config.yaml
model: "image diffusion model"
dataset: "abstract colour fields from 500 small random pattern networks"
train_examples: 203450
image_size: 32
grayscale: true
horizontal_flip: false
conditioning: "none"
arch: "dit"
objective: "epsilon"
cond_dim: 128
norm: "layernorm"
activation: "relu"
mlp_ratio: 4
head_dim: 48
fused_qkv: false
qk_norm: false
inner_norm: false
patch_size: [2, 2]
layers: 16
width: 160
positions: "learned"
optimizer: "muon"
muon_scale: "match_rms_adamw"
lr: 0.0057
momentum: 0.95
nesterov: true
orthogonalizer: "newton_schulz_5"
adamw_lr_other_params: 0.0022
gradient_centralization: true
ema_decay: 0.999
steps: 19400
batch_size: 192
epochs: 18.3
lr_schedule: "constant"
warmup_steps: 380
weight_decay: 0.07
adamw_weight_decay_other_params: 0.05
Rows from block 10 of a small image diffusion model, named by matrix and row number. Rows with one number belong to one neuron. Each number is 500 + 40 x the weight over its row's rms, rounded and kept within 0 to 999. All counts start at 0. Numbers have three digits each. After the name is the row's rms in percent of the matrix's.
After each neuron's rows are labels from the 100 images, of 14976 (inputs lightly noised), where the neuron reaches its highest value: "top examples" is what is common among them. Only what is clearly more common there than usual is listed. The data: abstract colour fields from 500 small random pattern networks. In brackets: how many of the 100.
# fc1: MLP up (model.blocks.10.mlp.fc1.weight, 640x160), inputs 0-159
# fc2: MLP down (model.blocks.10.mlp.fc2.weight, 160x640, transposed), outputs 0-159

fc1.546 104:515604496528471450479499498462529458523522424534496541558497459488528488466559493411484460428516482494540472519458532556476502489484489495467504489461441496505478571427537556481575542479446509531493502443504484435537515414491553539423571499506426501586477480521448507487454553483467632519601486500572444563498532547560448465557470505452506501516525520521520466533512497484510510483541399551572506455468468539453472482482517539519466500521516494518509487512497468518484465471509513
fc2.546 104:560396513507439514503482495446451480497524520476440498539497453623548482489455513445485521530493518471520483514463433530419479553549411511472489507473544500526528552484522533447446491548477527560449495553489477518542489495466544492532530534503520461554560480491494512547536519478455406486552441489480537464577561519586453464516517555479456512444494457503468515452435490521428504467464537445415521514449461512469481445447500477538502463487496535567514443478500423542450471533481512
top examples: fine detail (50)

fc1.550 104:565517414440501485459547487425566484492439474431475457530547540498471505582539485545516424544499534535537458481556608508487492466499529400388514437548522559511484456534531476520488495505533556544454508531482499500485530434493453490467498487472464502492510497485506472480503493546508479542499486463535517515496481442426487533497549566470481488527501507450438521487457511494497558513586493577462503446514546504518550520525496503533638455513468544460505538475481491400458521494531507
fc2.550 097:454418466496504485487515563582416541504422487569457508512467470477527523458473480455498562494549495470466462532552603496515442540529494528601465501548472418553536451506522514472518528519534539469514490474504515534520453502533501476522502524516461457439482521466505496589495562436495470502484473516545483531499554485465471600505504504465504510483551494496504579490512475468425501554530539443459592509430476435471500478516522519625455446488545500498503461476456474451454468542478528
top examples: smooth (54); bright (30)

fc1.303 302:503534474502522489536462523495488474508515470494487456472499487506519501518475475514496516449547499471505497510507503499533490512549360538505492470501433516514381495505584531507497551517511490508425498514506495495510495508513530460500521546486623502504498504502490524493498500526698507437508517526480367510502517496502494480439507638545470479486484500510476491487522529548504298506488473535456504497514497483555509495503505523500504490497539510515519511494491496478425509488499486
fc2.303 245:486453471538501506509502560524496491345479490522431503534498500486500501486497507483494499508521476503501494403493497506478505503507522500504491491497512479515479488506497485521481520487559384491511494503492472474503511497487490493463506516497511520503567501502505489460498495410490495497493501493497807489478462492500523482593501498507513491500509484494506496490431494496501506490495502641542476501496487502579498487500489459542514483502490539531496383495525501476482523473481501
top examples: smooth (30)

fc1.161 110:479562495427517535523495575502559465530470516529473510455507460452465466564470550491452500485555495507499566502469502456483483483537512513457516503488436471463524416531456555526524452507547438463480486487542562526528546491517427501502513581480496496431534520434536536562491505531538464462446469488526504520500467451488561459438515617537451500517483456469493504505460487474587502497470520533508548491489436471514601462506518608470462458539511523459457557448426545466465566494507586
fc2.161 109:518400414488513510535518503501412510440477534477470500516533493527420428364482522490502451512487477480505396481461467491456475458547481469468519522480488537522540545476478465549487527537570443521523493459447505513544549579545479495497528507502459559484541528442534456400516487453502523549486484511504505467455540486525501536480488505491412528503508505497524413504535478499479466473478530544474473521542563486492441449536448442526540540444478641562487489458486477515526507497523455
top examples: smooth (66)

fc1.489 115:516522550515516517535536424487553519550467462517404502477515470570501473497420485525484474453471504441474514587497500427506492477543451541530519510559483533464456514490523418499521513481498466567513500511532501469493515536450516515492508589440535485472540496475492490565493471561515514440499520527525444538475534429540465386522535509545502521487460427535476445486501491529445423446666534483506554495494518524475444524455535565515473522508489538496552532448514499542528448445535455
fc2.489 115:465519518493510503499492652505465508499517536505437489487485490485532491525497552513512505479534502513510555464493437448569514478511532497479505503487443456451504462470524563493502497550560520505493531509500444500528471459468574481477535425501494594447467420502520532386506481441505521486503574487471514596533462564502429473621496479520544526493416566506486498540467533469522470479470485514472459530429444506529515523537548497513412544517530533494555519492581449481508497414509455
top examples: smooth (59); mostly green (35)

fc1.468 113:474549529505521445546506540513517544474464488443406498498487505513478566542475530518520558484531540456490529448513497488562475502526455545540503458537469531432501533496495425539502465486512448534493502443478443512485510469475507522539429493471511460429546529480527505469517472603550526493427604474415557532545466453470497430497526519539544544524417384554439480482517489546474424470429477484503506517501542516492512481533532532511499565522493505511390557505502510540498573561465508
fc2.468 109:516393514512418478506463527489520469540510483500410512509550480611466485489493521549523468511541579466509496520545414503498524505467484458398523507473553470520570540513533599455541506518541448524502504548519503494510565503466476420515476537505520568532505459486463502529477524473499450519517478480527538517501472560558501530507515500501484515482458484461465521500476468474453516462489460546351483477446441529510543511463449487532448596471506546520447487505481449571457538533564441
top examples: smooth (30)

fc1.621 084:434512473524577505528512580497517548434542594496555487498386516488512451529480486513496502566531480490499465486443450468522510448543532509540521464509409474495451525488504539547576479465465469482530483500510468502537559502482484511544534466577505449446528495384438569513559476527536489413517507540490448532534467535574514465493443517519481486499438462491522516487484553460517514500516524398570491461510553538521564454426485431487520502537492465496496445507454524580492505518485531
fc2.621 084:600467492517504543532530526529492551466470537492487551523544526518459542474551483483454476477490508500474481550478604472558516554536513498578577490520508466497633491512456463444466474472500483506535573468520492507493436465466456499596517499477536469404575536586512512550590467477512522520416482494558488527465538490517544493464499502486436449522512499524520502521496516521464535553530563574560556515529493455461563427538537515523515451484438449457501471448496467477493528484479499
top examples: fine detail (44)

fc1.637 101:533482384481500522504561505493530470502482468438455480490516496505554492510523553503575547424565481503470604525442485528493456505478501447544445528513509460510482503543509450618538496492486460477596528520519517516462473495515475407539534505463460463515467508428556489557496543486533496540506555493471487416512541524541424509532445531498487516495534536476502575485498512491513562401482581416474464509456509500509418404513445494529519556503476455492503505491539558512474527479535488
fc2.637 102:570443492511520459497481477493430452495482471552403511478497509482503532509447543496509457462501549503458580391438596512521505538484499537589518488430504539406506499401521522383511471466423508505496542469524473441516520484554521505475516496491501511549490579503531532503506494502507475485544453505545465530428497482535457559428535514544476443504560434527585459502500513491496494501505489535411558493507477486509470430594520490550505494502530513527491468529514419514505513502494473
top examples: fine detail (40)

fc1.595 064:452482408526495510508491559489521467523568498472507453516439403506502544509539483472508498566463443490550426501560439550575524535435508464529463522541452525588471464556535483544481481456582507511561495487446481484471469533513429454528510548523453520535471487523523453543566445516509522506461484436561460499512558631441477485478528482503494562506528429568481543520394496457472534476497491501518466516476508532476430436532467522524465539489492544525525514435520519485489497535500513
fc2.595 072:529519501445513520493519474442556457466515489471542543425483481514552462524486424481523508563518525508531399487526529526583511545438468488494524574483518439426493524456489526478459565598524485570497619518484501536480541473537504478504452439530497562473519482537542472488517461560551456511521496554468497509577471445358553494454498567431527546500487481430450473487550532526491531488471468523516522533422543507511516479480528508491539486480553516506445474520554466531499480532520465
top examples: fine detail (37)

fc1.85 155:525495471541469524555532553495493517492463485492463491487528488592560508482524543523403467522449498512521485495495487444512510452604509495472525507514507507471477468526547516498488479523490424508436493456468451496438498565547482572561483514587489444464501492458584582491485456503396489428545469400522484452479479472539491507453584521477517422521525501433505491492490496578507484485495500488474467506584537506477480500502512574483504493442536510538456505548492464584501499523455627
fc2.85 116:554479478494544440439501394492563511552450495525471502501526471388645496556447486557497512475518506494471502505483495434527463470463511495521568492451502498565544538472501462573523513496518397540513480478500509451451489543544520521568511468497529509432459513529564470529502452541508488481524545512522470474450482565499479508537513505530491489520529520482468585526523522498495494530487542512485570489562550460542480529480441574509483468431483480576552500521504568469498437539605527
top examples: smooth (38)

fc1.494 080:531506543562495538455508550475457489443517471549438520482502431475452526514516547489454531454495523516521468452566523529466504505480524508519497428546557427408477522532478553550481497540592430514496493588439488547451582526521490452512423496517462476495558504514502480591486421500500563501584513517530521506493544520512455488530491465545473469556475592449471491498444522516506518506556547460517493477460488465482590490473503476567439500419493455432550508498517515481497443499472427
fc2.494 082:483531471466437550522502604488446520480483473469507489465460458518451495440477530505543497538514496526512457595524503432514513430518458477505499511475510581602495519502534425458485485438536462507451588488505416479433450470498501532457504511473546526487471481520546496505500491543494499500583513479508384527451459527495454465381520495456507502491525473486542533488565520478506511517520504485523501493492504520520598406467442518580449543404479461478533481482520438510468470506440507
top examples: fine detail (48)

fc1.262 121:494421407435502488577549513479491452462485532563476474420563497543438504546579510525490477488556484509518548490474544475495494493504493534528486549458526529462523437521489507501529555478489510498463504435528444580532454504479508526554555486436482425576519530381513481533480582488513551515440437462477516509462527487565574521558494490494549426535481487520484469453440496481541482523490466531413552537523477519498492438511547548475540494492499495433479570488510452459515515519571460
fc2.262 105:482486477604529517459517506489471502533508523458538466464445537485346495482504526533507499499469525521506485424462631443522465450485497498548479503510485513522437548578495568606497475521497546451457520442494455447531502504478450488531503534531506500476575525494492467525522536395480502484486441476538517491462462488482556457499528513537574541473503453518539424464513495505509512587520477442425449511581549488535500519477506540533539569497449568481514473491488458495521514445503501
top examples: smooth (49); bright (42)

fc1.529 104:551492485524433517515523494467502497456516494537503480525481481578481462522496506516492453534537519510400541490427482507487489482497479507536547514509525487488459517535470544530459489562549538451477529459401483599453477500501530545427626513542491460485513513481446506478514506497581526549479434516482456453481483462492462525553551493431495485531518502479474511549483481575530581488554501497525483431510390484549457566518433588551442423499515499478466502489582504500512476547413505
fc2.529 105:532555518528559456502472509528561529567557524469542469546436478531486486371505528619491484477443447517483476503435463515481468396478539478498554523473530555493512540513541516520534525457522548527467456484443544560469557502530493438504535470499518447453523502542488479552536481467502487527601522494545459442518485498561504493465464513506478503488444439544488448508538524519447521514523454543441497511554531540493517447417473507505535499573531445463486559540558544471531458564550536
top examples: fine detail (62)

fc1.134 102:548502425422493501448536501533496563566558492538469518480535529472529500508484495485456510527545558526568502427489506524492488464470527546412397496494460483519467497455528530562474499469483434613464513446466510487479502535474494522584467431544497464514529457462513460459509529505460495457552452415479504465536487447509596526447553487452553493571425422504439532466477525492513585456462502502466544478521536504527508510552482511493543457492525548497510442546526470525510524583526545
fc2.134 114:534497519628481549540507422593512492459479499556557506522483494498533498536474484576496490537534509508492435565476563522429467521483454499582480508513458493452467562547462456580562540478538438481431495500442471478523485544476503576573409488535522553430444545504534558544500528513513447513491552481537441491534523507460479485475503489480493511458578484500540526478540468529504541510530493467524449490546469498513526511437527576520454432536566511471509570488506514420531525526514521
top examples: smooth (30)

fc1.1 100:491425500442470548530563507442504491503462506490448508441531505553504510532509485549551542547462466551512476475435474478510500483465505534491506536511528525551474555476431468498522492513416446467466508516478499543568544510567525433458520490479508484428516472512518513470517463537622528509583486454566546532500473476379573532498517533470537486482568517554487392451519595508454502503428526508548512450480465399539531479527505513536504478463494512495442529468509494449454527541475544
fc2.1 102:511544422557493510453455526519530520543396501570431515449470507542546532403494560538501493462447471508486530541420451488488441485492493533501441521452497498489459509503503514555480543517420427501527447454455496476587546504571506468462504487541423496467429507475459577488481547501480476515532449494455516528511503522577499453489500499496545469495510464531508595522498516511550529457514514512529475484521453521468513464510505454496555374487535552484544448498507470572454482585487444
top examples: smooth (69)

fc1.358 105:544510397473480534472515461520509518515462549460473461472582504483385498484529541508559489563511471492493483483480566486459468503518470543466569494492480533568489449545426540486489443524493471528533465464521484490473439461550486464512586590463607492589586518497475439503502555495589488497493461541499521496540482461539476492507439575449515409497465552526460486522559517464467501517541498485431507478514480572509461488487444514486521505484469521559436568502493456471477549502504477
fc2.358 097:480473451591584526540536539490485463471546532491473500477431481447419538460506458458500512489508489507463574532485605404579533501554443528540517511488428488510601520528483445506508488499491472430528574512508408530459463454470490517527487491494448501517514500569476524487480513455510508499531403490480557527473504530519580474519515532533497424497530525462539522469480474466529506591506510539544535494514507461537468476506554495488536521469531401504518415451539482482509548422523490
top examples: smooth (51)

fc1.236 133:548470446537497488499499497526519538489504490532472573494547479457495480440418522536634527470449518463485505504538515470488544446509481449488514459517428521516471469478448460480533466520540426535509505490475567514543464488529454436488514517531503478529512505553507477519506454557502495582572461496610424520533502462558492494461563397464497492505439488474416489517526556478458535503552521502516537548468536437482530460488470480527449478539485565462650533483538501522486452500480494
fc2.236 119:464540473444469512491527559575480507588528523538482519567469497567489450492487442480507502497479446535494504523536427500549447544505491487479514508520455444514494494484495542508537480474615395508557512535485400498564515495553474442470500455509510578555419447439488585419508448500472500494580548496413440516466434537471505520438495496528463497515482505528518496548477490472502510453475503464472458482462502488473494455454469575537453511512495594467502482446563498448483458482507527
top examples: smooth (31)

fc1.186 091:377521433570454519558530440469544492448492496498554503523440503475541516486504519410529506478584521545493527471504457536555455456534476443527494503457499485518491497543518438531469464524515489474555496583517429474541536528485525521450534366526515439495511522492495525521457480519544432538466462483496459541449514518479415491539488492530507506467493483522474594560511448468553504482401495463478493511496588499475542466447530498484546440524507527515525483592551543562519498527490512
fc2.186 102:510533514471524490469519471486442484522482435461498488490468470495554558495462475441488442527480449500441584512490576442545584511518566555539489478526515458443518512472492432462525388472534493479498520502500555574580471514493480593523546455449531569488569462551504478494506439488488532502473550492482563545480464444464458520492505529439494430503528538564516534476441507505496477524502412521584538492469650480500542459521533481501470524566470490472457488467506512494470501507501488
top examples: fine detail (43)

fc1.408 114:450433513494513531519513485521587452455533517527509502563537492598512498466469478544556508511534609421524471442530447447590475473482484526535485513490537438436528508407546417454544517521439500480499515510512513530499517515421477549486502459469501500569521445431467481489529458465526482517526484522432529434478517502511517525475420500497388497560502464517520460538444449501556584513502473491493566514549520456550530587529506545527531480466459537466512495471462542484501463493531506
fc2.408 114:543498613474581515494467448478511441462570474473605447470497504523462495496532475529470475453530446507522467436530509495505467495545507438462449494431546522563486500561489506504462523530514481471464478522514496413486527504384483510460515542519516544560487503459483499458520459485521501524461513493573555451561473509479532505593526530510508428518531505464584523440527483507601540506500563509519473497485501518515513483499523434550583456469464475546476505446489553560431433487540553
top examples: fine detail (68)

fc1.390 104:509520365489513522491545466425525533587448449497497476493495473421432508509519505525522456519541482478467498559511552505485511487453579503507487475471456541557449434496458537454497510548504456551472517415489479606481472437505520507511558506475506502527530479516479476512500518529513462518446451526505490482538522482439500475543529512484520535501512544503487420517457502558521472537538467468452515524481540535554502490525562508529648455485418545519521559518437469425429567494551520
fc2.390 091:513475542507579491493520592522503477416487555570546534551465530492505517461513457512532486504527523493492522498550621483545515503519477492568460496522476468517523517557521433517492464452501495491517413508488425463474573510468514497537546492490466514467484501526490600508515536465489517482513528486544521509464592516444532487536456476475549489508551488488485538468495479432537567632464438455486516459460463533475479441509369514513448462469434421507516502448447511502522519462501559
top examples: smooth (46)

fc1.271 097:492565528451541499547528458494516500438491464472502466460569434494478455520447435472566461421458536446500522505539589523562536493463472498424482581522458489458448518536480551494533516455537488437460501486486442551568588491541510483486514539437517481480538490594463530479470551507473504541503420457503489526473469487454529619508497433483502452485558525579463554527496540499551509504449513497433495511577448457464521486526541474509512506531501501485495555559503507511433485505560464
fc2.271 095:486421489506461499498464538497525488545517467551546521492368467448425501546496477443493571458473493499520512459488488482565543475511532543544477460469463535585462495539594418537506501437503519415483500478536481492535480505547509497460576439487528513514519513363551596571484536501496541455521494519483520513504517448470463511480492478474551524467459526503525440566455517514470537526487497511490506524564473535463497462477500512530549467475496542561396486547531483531522485559421506
top examples: smooth (33)

fc1.15 118:423521497478546489465463531507482509521502483522466568462572501509557479541506454522449570467528525539453519517514468467518509528489518482492529506540472510474511496442424506601560501444533404480518510534448512531530453466524455492483549610458521466415581516484525528503475524551490474500576518512506521504512451525505557517501520496501504443493483392571441527556413509442502474474372465524504556473500533493491582495469523518483451489491489545426509500529534539498483482451550428
fc2.15 119:512462528521426512521526586578507480496510487489494505484423491573518556462470560528494517497491479505543468509549369469480503508492500507445526504486509509456473529552511550547527508518593376594492558489459510526514559517610444484483482443501535501486500550421495486509487521453507449501533507498503500476535543495504525511556531505505411511480484513475481444496487483479535483436520460475406418502518431487507438481499512481487453451515459598427453533519512522556495459470467476
top examples: smooth (53)

fc1.361 108:526497458472519535496480581477585515464481472464536475466525470512507556516458452536528417463473537485544512525556471487535492500461494496515450460476531493427518554517511545519461469485539458487460491507480543445544585498490507576479564491475527472493524602436465544504508523451488502546469477469566499475488449458417559366498516487523546522537465512561524483471465438569466483480508531499472537519584509475496541391547518539509463503510480515412570567434457527508515490480474541
fc2.361 101:526528457431443520527504525568421489534531542530495501482486497435478524502502519489520510510500493482490476462473495514418552461505423540448467501504556521519554628448466477546494483506521488484479506531492600525561518554517456501437530529535560637516511496438546495536496494557469535522475491488504534510513540540540487477468511482522546574502532544523523516515544494505524495452485483552507458479571535460500495452505419470509559456516508612507524388479549460580480442554482524
top examples: smooth (41)